From a checkpoint of a small self-supervised image encoder: soap at rate 0.0032.
Rows from block 2 of a small self-supervised image encoder, named by matrix and row number. Rows with one number belong to one neuron. Each number is 128 + 32 x the weight over its row's rms, rounded and kept within 0 to 255. All counts start at 0. Numbers have three digits each.
After each neuron's rows are labels from the 100 images, of 14848, where the neuron reaches its highest value: "strongest on" is what is common among them. Only what is clearly more common there than usual is listed. The data: rendered landscapes of hills, water and sky. In brackets: how many of the 100.
# fc1: MLP up (model.blocks.2.mlp.fc1.weight, 640x160), inputs 80-159
# fc2: MLP down (model.blocks.2.mlp.fc2.weight, 160x640, transposed), outputs 80-159

fc1.559:117145140101128085092134164130126106164107103149140171151107124112108177080077142142146098138193184140113132129107155161119115124109117102137140143132118140174164073154079140139132173105176075134142138126174206117162164076103126139155168105
fc2.559:098091153159126143151125107113153179116169165079101120095134126096115084139148107130119132119109143165102121120158053081144096117144076104156156126139130133147098142112132148158152145165130115083141068085097049110126165170202146153145146131
strongest on: overcast (70); purple alien crags (43)

fc1.620:179123169193105184122167118165123164192130130102117131153116113164105149093167085166096189114198117115095113112119143159183144161124053146169129157133103135123115149079129089150199083170126124195159076099149158163096183117109204151111141082
fc2.620:136109121115141137108101147143096149137114156170175117164105162095080150098133161140140161098103116106122180168127147101110188149141150062102134127126117177140089115125160101099067160151069094105149163139096117117149093088142092126134136121
strongest on: desert dunes (92); noon (87)

fc1.300:148132126146105121138136113098121071153118095164229140160134143152149128166092126092153154138115169115127121124129093116101105137187179065105158107129127134166057226090131125105084166120144099110140123172095096131111135103138130192121157091
fc2.300:116113146090223109126127123182103123143128083148079135177126116148136088173132121212158141127136154128093164159086105182189169121159172165157146105097165133116120157154093134157135199134135147171117144132093102113109147118197151173129166207
strongest on: clouds (95); noon (60)

fc1.596:147160117188090144128106180141151147091097175171106160100157118111134155061150191103149101114141136092152083149136141138141144109097132128084161176088042144142043115064128139134094160112144184128112118086104091140163051114104082138137125092
fc2.596:202129138125143148104116132120107112152121175155092144099123119132178199120125179092112145156104129150149112143138100111114124086084139146097105130151125127138107112146170117160176148155196178122181071155159137137108111120162055135152161146
strongest on: noon (54); snowy peaks (45)

fc1.435:144133097167132145111127106105212113092138157134152138097156110102076178127098104084184119148155123090140100130180091138096087113160080187129149147144098131132045154123127086183105094147172074116156082180152113157114141134158141166132082169
fc2.435:158152148100114128151156127103100158140100109162095142169114122187212126147147160139105106141134115118125103127139168181172133212137189131112087149119175147098147122180110178122192130151137163135120153084139126133157124134095097109124130111
strongest on: snowy peaks (36)

fc1.480:124165108120124079122138106101173102188124137156134108209144119147126108096141143112102142120113084105075115157153083122083119097127160095217114133138090070149126140120127085119161120105169097120119167053153131190105132178108098133140141186
fc2.480:164137126100132085117129141151105150121141094144072101067120066134201104167123102106171076138134142190152134161103158086153158120121172237163035111104142075144162124136109166192121104139112109109108180109142178127188149158115147081182102118
strongest on: purple alien crags (87); noon (53)

fc1.361:189159142113162122113106056065156084110117101148155140112138096141154102113060077211117091178150144154117137088108118083164102086126095100100129049165174149125091076098146105169087115168130135149150154164158100123099149148131177119159147121
fc2.361:178151145117192122090182145147120139194171049058071133100159153184112118111170117143163131116136177098183099182125157112142166125139210099135101150151166113115132143152136144131093108127165198076133108134076163160123090102098140134125159139
strongest on: snowy peaks (67)

fc1.139:133095132187129158115160106115130106156115101146156109155049117067091177157126102142162178181129145102116069134086187112092085109179131120110106108120065102143157115121132098144141136151169147121134096138129101133129091164143102183104104105
fc2.139:128158169117109109070135082132102083097139160118094137115120070157103122078113146107109120062145129130109148153187117118105121133145116181134150120129169144108131129096093115073110170101101080145065149114115135123100197108094138189152164184
strongest on: overcast (53); dark volcanic rock (52)

fc1.490:076109122176152175090139174126183128166077169101141117134093145151143085193218094109039119098056158096176091103153055110091070093125165160154131136111117140175122113129152111100129135121145130088141125162146142187124099075126143153098153183
fc2.490:149140086063131085103189152177152176122182125121145135110126142186137099079033157185073092188095147135137114129079130138112133185146101149092099176094162091129177101130081068172104148139114163118175155069160128141121101095139119141138145159
strongest on: red mesas (89); night (50)

fc1.261:172116092089162132111130090113101116121147091104125092202138114110092119096198109168156197110108152123122087123095161120068120140176098102128142120113113186147129140168104151077190109129150140042183125185099084055132155100133136125079125194
fc2.261:155195121112104125138076149144119180135098124146151149068152177159132178170125172107129071163145147135172186169163110088204168130106176138171151176158146123145073154117183133132101096125153122181084116083161154151127115113090171190198131080
strongest on: sun or moon in view (71); sunset (56)

fc1.376:088161108145122140182142098172155181168125162100091134139109134152117138139143154129084146065166132089112097123136151109123126131071110120152150164076125087119168127087146092148128076140170144129164094142123106190083117090139159168125154156
fc2.376:138124129104082152153159130160189101053118199115159133118108158133108129115116114168100145117081149108117142096118120123114114125124114103078196156130163199090129113181095134075102123142095107084202090185091118103082095113148115172065108126
strongest on: red mesas (89); water (75)

fc1.310:128106091129136204159145142112147128101124150138122109098099148187095136176168147190129132112146134185173068118105152161208121131092113143113110134105057109089151145162083141170123111136186075072136099136146105143074141125083097090136204148
fc2.310:060125132108122106155127086143164141128143115087130115119138137054101174102098102097083101118082160110100181151138117114082071098102096113140174064149149121123142054108078104124144124127117122152185180155047086126110126108206122123062147070
strongest on: high relief (63); terraced slopes (55); noon (54)

fc1.284:137142098112102139124091083124183133079107112135164157077093139082187090131077121110136157075106139147137129170144137159125135086131125135140159176124121164148112109120090123142161080131154133187147097112089164079100182088171103163191178135
fc2.284:109161125156105122101163120135058082183113179125121053128138136161079099154123149186104134164165118104090133132098143168140111133128067133100126125141112099089153110073127185127040168114102115075071122109145077156158093208120180103117082145
strongest on: dark volcanic rock (59); overcast (57)

fc1.606:112158120143094133164115102135095135086148126128172099117148110104142121131098180170159125109146168157121146119179150136171166072129163084096108121113144072186122179163102143183127120158205082106113088127124130105111124134152141156172136170
fc2.606:121084147156138146163069131047107125122102084093201132074134074115104152162174111049146151099100114104175116123063116177078141165102089167147125127078084169138122100085097106095148153138092110148087184109080093090118152126122144096101122090
strongest on: fog (68); sunset (66); desert dunes (40)

fc1.52:159155064059135143080101183109105080161077162152126103110129100207151077155113141101113167107128113139066139116154134162121115140078076167158114102154114123155148107122161150165098165183143067168142109170106114142111154088110113106137169092
fc2.52:153163152132132173110134139150127130103137157113079069162153095098098125144112196117196097128197174161101155134137127122057088079152116157088128185147177105159179122161107142071110105089105136138123204110129141166143170133094133123196087179
strongest on: snowy peaks (46); red mesas (34)

fc1.572:163139076128116132110148070016141076110095123185142146142148108117082125089159089132108109147111164108097085163119159117105184124138123102095140105125163138184134154136156100124132117142160146102148109205108170164138169122119115197146154083
fc2.572:196103174155173110151124109122131108120146125122110205120161136114135100114152139211110085138128150077127084170087172143144126152167130074106137118094133125148113119126156130136078147130196174117119111124104124136045062100093178098145123114
strongest on: sun or moon in view (29)

fc1.341:120101165112097177121140155163185182134094115147106148164132154156200131139104133065145108175169109174177108111142138168130120139180139140133130151151176107117164074138122127111116165132115165082097127158165165134112092119127180072165129136
fc2.341:131079121142125189160131123115109110133163147142108184060081145123078187158190129166140071104103136110095131104082158182089216125145170139115103096068090158081162147119148135133124111153124085171161208145156168157139115108123096192155118120
strongest on: night (100); snowy peaks (50); purple alien crags (49)

fc1.500:148114091140122140077184121152181145137100075128200112138116114105099098169117103134198176148081108101075144119092154073103174158127132122122097078067088133173120148108128146114176109160182105087159137173139076144112159116169117104185139114
fc2.500:160124120136131099137104144059060122172158113078115135122114143116102123095158113147043077115152128100128063116105198159142134176163139119082101115141119138123058109171112131154061080099086135151119153115119171115134085131085152146154161088
strongest on: high relief (67); snowy peaks (46)

fc1.363:126166200125150099107155087156163130164135132118153184128093112149172116122185167156162098109109107133104124083142129154080136089139048057110133163178112147170132146184082136085148161127142077079129138111094113091123131070100165141164122198
fc2.363:084171098140094089189147154110105141103148082101180108105142105129167151143160108085101180192123154139170176070136098077191154136146154209112110156134149149151078113135140186184108102119122124136123161127093140150093136110143063146131129091
strongest on: sun or moon in view (51); snowy peaks (33)

fc1.423:134168105128155122121151217149111105157120142156127139147123094205167118072174141132152079110126100123143114097140133097222144078131128123120088120107135128180091141114105170147116099161110135087120110103144137124124138109149111136087206146
fc2.423:129124151104110122161110090099171113147129108103170160078127105126165158158211148106144137089108133161178118154177120163068143153129098138171122165196160125154104116101109089177136170078184066149133175119107136150116114133125146148163072117
strongest on: green hills (43)

fc1.136:117149089159093127122164153083130137160158135196143140105116088106166182079126075148076168117128139110103129159159147134102082141133158151155115118081091118146094168130098101144109083128151124092142148071102113145148172200163114192102124169
fc2.136:094150151175114143104121167188156123096119117174044101167137152157128152148153104164125078168098123123150180192053131132154108101084121079177161117137124150114141109137101092146168126104164149065137131145169126081092171157113150157139074135
strongest on: water (78); terraced slopes (46); green hills (39)

fc1.150:101129130186101159149177103210164182167085182153144107107110219156112101176173155153110132127044132081145123133147159146100082113124104094152148173103125127124153066183117033136154137108140150129153192135113104125114083069116166145081159167
fc2.150:110155088086128133173159146163164115084155185101108164153096130190093155078087091185083137146103151137140182125128091064168101135071149102106147186088205156131154124130109145125088128168147130121195102141088131150076100106191120152105099124
strongest on: red mesas (87); night (50)

fc1.573:114123121174123122127095141157081118131120095191140129097154109128127138106125079166137120137115144150155079142150149106108132149079115113157168097128177176119191108140105101102134185110167068031068127086109146115088187130138138177145108138
fc2.573:064139135137102127096148134123171152143146186060112122158116140133116170149102089111130122136110118108123168172108093108162094100131113116131133127117071097114139122147139144172122095133125174176143096140134096136143112151130094084148171113
strongest on: terraced slopes (34)

fc1.459:113146129169096153111086114121101072120137147176125139146131125112126144146146165118081110105162114152118092111145139151146128166164109100125065189098136153109194118131127094103084125075179130125138109172078124119116130078128146190120106204
fc2.459:100109103084111115175113101145117148107186143116164121136099190168157120078133139128166204175114155084105129059128089149194150170156133172184124176130110148130074172077210123121098139126071152164121122148130112104138086104165148177117089124
strongest on: red mesas (48)

fc1.607:099125123140078167158087130108129089147082055163138137117078101145145109137158153093124140114130116150104092136149138080221189146139138073116062177140039148155090101095101068134105134161092113122148164178125137139117129129139113155110119125
fc2.607:165180053151138132071133152123125169145138147136110129098114166132166203065199154061138149128121128128166112095139099123094101115081093166142111129116122135132113109120141061117122083139119135086164072101153094129121092090092109108128151096
strongest on: sunset (53)

fc1.583:128188078130149149155169135104141088132125086078144106101090175081118103186134177156146152132140114138103117178114145128143150128096157147058122100136126133150060184182145073099076111143127131175140094186107081095144164091084143122129177166
fc2.583:191147128124107148112099034133062132182104118072150139081144142174138156168117120099131162113122133140165178132173154104129157159092149083140181186167150143106132082158102155081140053181117168125184153123111167103162140129126143113146157104
strongest on: sun or moon in view (55); sunset (53); snowy peaks (43)

fc1.132:149120186152114154119169064187154163151100098146113180127137120045155128109109163141152147140094126109108106136160146114091110149158086153088119092157151136149082135122074174136153171118120140148062082132162126115215138070165098151152161166
fc2.132:145169151142138140123167150125137145101141064118150115155110078131104157144122121068163130171185126107138074137133084126160155096091123143101116154085147142139097150131207114058098139115074159117153135170088134169142185100107105110075128135
strongest on: dark volcanic rock (46)

fc1.165:125120106133115108125149155136142176135143124113144135155161107109125139144158170192141158054147088094088063155138129108155111160091085177102091134150151140135113125144105104080127098125130148130173045061123072128061150077066144162111130105
fc2.165:135117167097117180174117062163151087122119160138093173122120145131057165067078125082105167180109131122143150108128118163122185100179131059084196125099129141119103084115167149155123193113120090143134130141085102103100115184124148094102085164
strongest on: red mesas (61)

fc1.17:138123118115142154149133132139108070172109146166106121175137044110092057188116191124117144109151173137145125122125054145084130066144158174149134119142128140199105149139117155128113130071104138151098178182164136110074142095071122113097164062
fc2.17:103145180145101154133128076122146172106151111123197115110121208128158142128081096166125150182078109129104201140099211128160104171097165108080128088112128113062106076163129081178189109121137160114139110149099084163177168202207136155135140158
strongest on: water (98); noon (76); terraced slopes (36)

fc1.65:095131103181076138092160116128089069169137068170170103082028118160134098056157195148116141133143135145071128165108186128135115125147135069146154164128153181123154131129123133164097124163170106134201143162131171104112106163064099174087176129
fc2.65:180170120096114120146070067100132158099098193131122186118140146091114172154113092097154150181137113120129116126127191140134126187112066127106087125138088170116106103088185089075136120147126185154098053089159082098131106044127128100143132131
strongest on: snowy peaks (45); sun or moon in view (36)

fc1.344:154108125146079186070106053127146125109128139184123126117108069145170111168141135147210111139106160099119077118090155117201121137134201102081097085133123128135111120074102099162125176185099123133118106167131095129115131082110151153123153126
fc2.344:198215139101197157091185157098157111147095076092086113112166082173163123108099155132107087086129138130125176123117134122124122099177175124145122159149123155155145111115113124147099110125168154096161112122092109126094068147102120143150134164
strongest on: noon (56); snowy peaks (55)

fc1.157:127150100199129113142143128157138148081131063105202122129147093113143120150173121144106189116136076077121145172127143128107143149124115160134080120115140146222106132086140128094134167078075124061119149114089143118125134200142064178095123167
fc2.157:156135127164119150117091172155107144129139143073116098111099076087071179124092166159131114140127163198076073116151152079119089138137103122093203123109075099089080102148106077143134117196178120150051155135096143135116135095144157153130208112
strongest on: clouds (94); noon (80)

fc1.557:184152126121104169112126124143145110202119095126079134141137113185147147155140132078173116136115115144125151136144092202062189100117155163162119137159103119155107168093143131124096120094103096104138223118214092148106129145085149144102161115
fc2.557:131192101147199077149147106128088179122118088134163178106130123085178101156114137137140145153125146152134085058146116099159147100160157114132136067159163115145157094160109120138129104119167141092131167109134194133146168110134105069175179114
strongest on: water (100); noon (73); desert dunes (39)

fc1.85:098146145119097098190080088153095097127077099188162079176125155097120116060107118122103162115161169131096123148163142180150145058103144113168136135134102116079096158095185105119148093109200130100083119116134130131127169181124073082120157163
fc2.85:131079141140114154064125120092069144130186140119109090119124113058123127148098112083221133081175081120150092110105161129128152122086089131171148099158108161126092126122122179152121132163069144154095108069112166071130189187107167032169058097
strongest on: purple alien crags (92); night (77)

fc1.554:093096051146121166131140157162130130168134089201149142129099160091108119137110159141125150105121130116118177115157144130124154116097151084069131152127126165201115104110111112144125175065146160065095146030144153147190129093130091123174068120
fc2.554:127183166118105140091092116101117069166086099115155086129111094150129140087140181123094132153174143105132104162078088129150130163107084198179085129124070144159124100086170128134128144148115137203117088165168068091050133169158104137126137153
strongest on: sunset (54); terraced slopes (42)

fc1.433:174128103115120119105162082128140157185103117169152066142098079126103123116165121141137123127102158095052078171101148158144134142172099107098168108162085108183136176148142120127128184101076122156165044169153105122104122123096148152107154131
fc2.433:127133150113190114156124137123063054108122119125155146179162112125149129189095124171136134121149089146141092113089116163097169106175165114141126087112174157142078178084090123143124128140144134138110161159109128178117145137210151135130197152
strongest on: clouds (95); noon (85)

fc1.222:114094145103117151023100096154138170142085139137102160194109151126075163071138032117119157113154122128098113102144154151165144093155110085095155144188036135105130099112132054116145141105099072127172091143062137120129155090149074167074159144
fc2.222:190176153164144097183158108167156136171120134093067127123092097092121099096103129124082114159082106107131147122166082137175143142172134099147097157077101150146108144174104123151148136160127105127113130154168154149138150128120162194125105119
strongest on: noon (60); snowy peaks (34)

fc1.133:129087088185094156142093135141149099141139088134185118180132152155143162118162155120049142113110114176114136101113126099116144105228087114091119150124074161088074131121130133112125118155120134120137144125133141070129095138103110132158096104
fc2.133:108129118094051108090134144137145157122113091130102127099038109106129170138169134090100184091171119161150094074139094134177120179142095126162109122168139125103068138136098088143097108094118141135128114132131060091157101172111079146145106085
strongest on: desert dunes (35)

fc1.31:157099063171153168169199150164200130140145102121140097174152198143159158144152083116181118140086109110131144120114125206136148107100106196120164195114154141123084110163117178157126164163131154111101153118169148142158121091141180148161133118
fc2.31:088186135116138149144086145118100127185123144152165138116109116177122111135136195129101172149150168159151166142145172077174138222129157129189102101169170127181139158144141158155163122119165095156175131124108179150152118116102120084149150155
strongest on: desert dunes (39)

fc1.306:099139126143109163103170108102190103135166097167137119165116135108115155157075102112098196123112138128088140165113123133124124083165063142089099090142202097106128157181158166131140180119106133165115112158140143195144165151108098112180174162
fc2.306:124106159128152130139049149137153143097114098077144169119127120135124116104134113159103114141169129127140125134119061165123142067168109128141153093143126061171136169109091156134141254113140149127116155098129119153154120166152072120108118125
strongest on: sun or moon in view (54); night (51)

fc1.556:096194097137114150138103110113104121120091104183160156095118121089139101133116153151086181114200094123101116067072136124123085153106136079138175148163208136096152153089116056115110151191174097093124124061152188114108132135120117178121082132
fc2.556:109106157116109085098123104120125142113099118085072110099113113114087137125112070144168087182034173143139120163138098133140148083098138131126099093095059103133077088147080128123119099088135173116130106158118047104132106098138154069084176116
strongest on: green hills (37)

fc1.519:143141100177139166087089092113124164049133162163122053128076109111099154123107163147109091069175085132115113083147155164121086195135124099148103172150154158135197134130144191108141127117110100155063187104115132119136145117173087105133117167
fc2.519:141058071135154139108167100179161144141138114129129036157166124115122112150106123143062183118174126076103138076122171178179108155149164202154163136147112149104167165169149133150137122131133131149131178155097146094142138157138136154134157148
strongest on: snowy peaks (61)

fc1.454:142148181083139156143175117138139152122145154168117140143123133080116111060119168149116041161148116211159116082158109139159118065136161151148189211124127166062180151153157126131125159166134135155100114146183125096063116066088156113151069136
fc2.454:091063118114112169135079112112120141143128122146174125058098115145118153174125154099134162137085132088101148130065111171033209127097106102070078077116097111138163058139135088125121144135117109130142194112106134143135144112167081199152198048
strongest on: night (77); purple alien crags (64); snowy peaks (33)

fc1.479:153142108122141127091082127057188087129120107158174166150128152135108096159120077093119154111108088059067164145135103112167163140167118141037136121127116121163108153190157094116102128101157126123100146131126135176159151142131131100192166094
fc2.479:094148145130081161120099114157071151112131098087105173139111155106081146094097129192064135108149147152188089174100127112104162138116088141126106142156128103107170172137086172130138198113076154144201139139139142134178137173165092136069173099
strongest on: sun or moon in view (53)

fc1.357:121184146132183185123120138157224137133080168056112100095179144154147133184122106172169140145084099105124104113169174148099154130135072121140116126137088112141029092173136127182092203135181086160136149156123155124198171096137152144139096175
fc2.357:074093121152107159143191153087082122139158095203124145161138106120112098188099207110113074148143176126100174174182107143132061130109168112142123101152201101145132172176131188099106105093121135110099122079116116186138095181121125116120158112
strongest on: red mesas (34)

fc1.66:174084091168084171154118091147092142122129123167161100138098110151100120181215139103112133101135144158055109130119110105152100091143053077100100082147081121097103153095097111118131112127102143104133103130145117109148104149113119139137052133
fc2.66:076119156119082098139157135137156149155147152121159169137084157121125151219134145138103159103133151186116111110102139119141130137179094133183170100105133115083089163139143115114090148099116141153113122110129075106160125168158139095103122132
strongest on: high relief (64); snowy peaks (61)

fc1.488:200105047156152139082063086062127105151138080068106126105146141144149145103107128149116118118104126110126111113127146098121143182109115123070093116110098162151111110159140103123085122158146148164151128192165134117126171173083131139144171064
fc2.488:154173101094115114151174064121111139080066093141116148098120155072078141073091120099126076111124097134198154173186153086136159113134113133126145160159152101149147091161126134117103118100160133097153128138103149084160092123090139115132163102
strongest on: snowy peaks (60)

fc1.274:105192136129169145071171150089130171075160094115132133141118151120171178108116103154117155175101074169075127196161151132151075179093122104117103110118133136120124108094146117131117111125205166099163123111087116122202132185172105180109104158
fc2.274:102053157121119157109148081106145104096149143158190086053156152126168135168069111099118127099104183144169105117120097141127158104072153110090167127124124111088077129174140098122185169086132175064104102175055100119142144173133114113108153139
strongest on: water (100); noon (52); terraced slopes (49)

fc1.325:173181110151047132127103162166144161165120166134071124165141165143090155126094111113152144158151096124103118113140093139112122093168081126158121154109150085120107136124124194153155056157084075150162078116110117135091128072139135125135166117
fc2.325:123121131060144165142151141114110061135092146168103194129072122131114089099153163117131144069132131105163157076136078103152202127185095103110148124116134164124116139134156158125154182098127045122059103122141132108128130079129087143108128118
strongest on: desert dunes (75); noon (74); water (71)

fc1.250:134122143151058110164143118174090139144069209127138110152068084149098116136190151092141151109181176118132186166130158100133150119175095130152166101112102144168115154140101120106183207138134148198158099137128129111066159090144098132174194117
fc2.250:090132139144146097116139097117159161044201119087169116080192142078136133071138101095154146088068154136095126130157088099120127137093112130123128180104137135125145160090171159173132085110141178086111142136127167127141087126163183087097095165
strongest on: night (100); dark volcanic rock (50)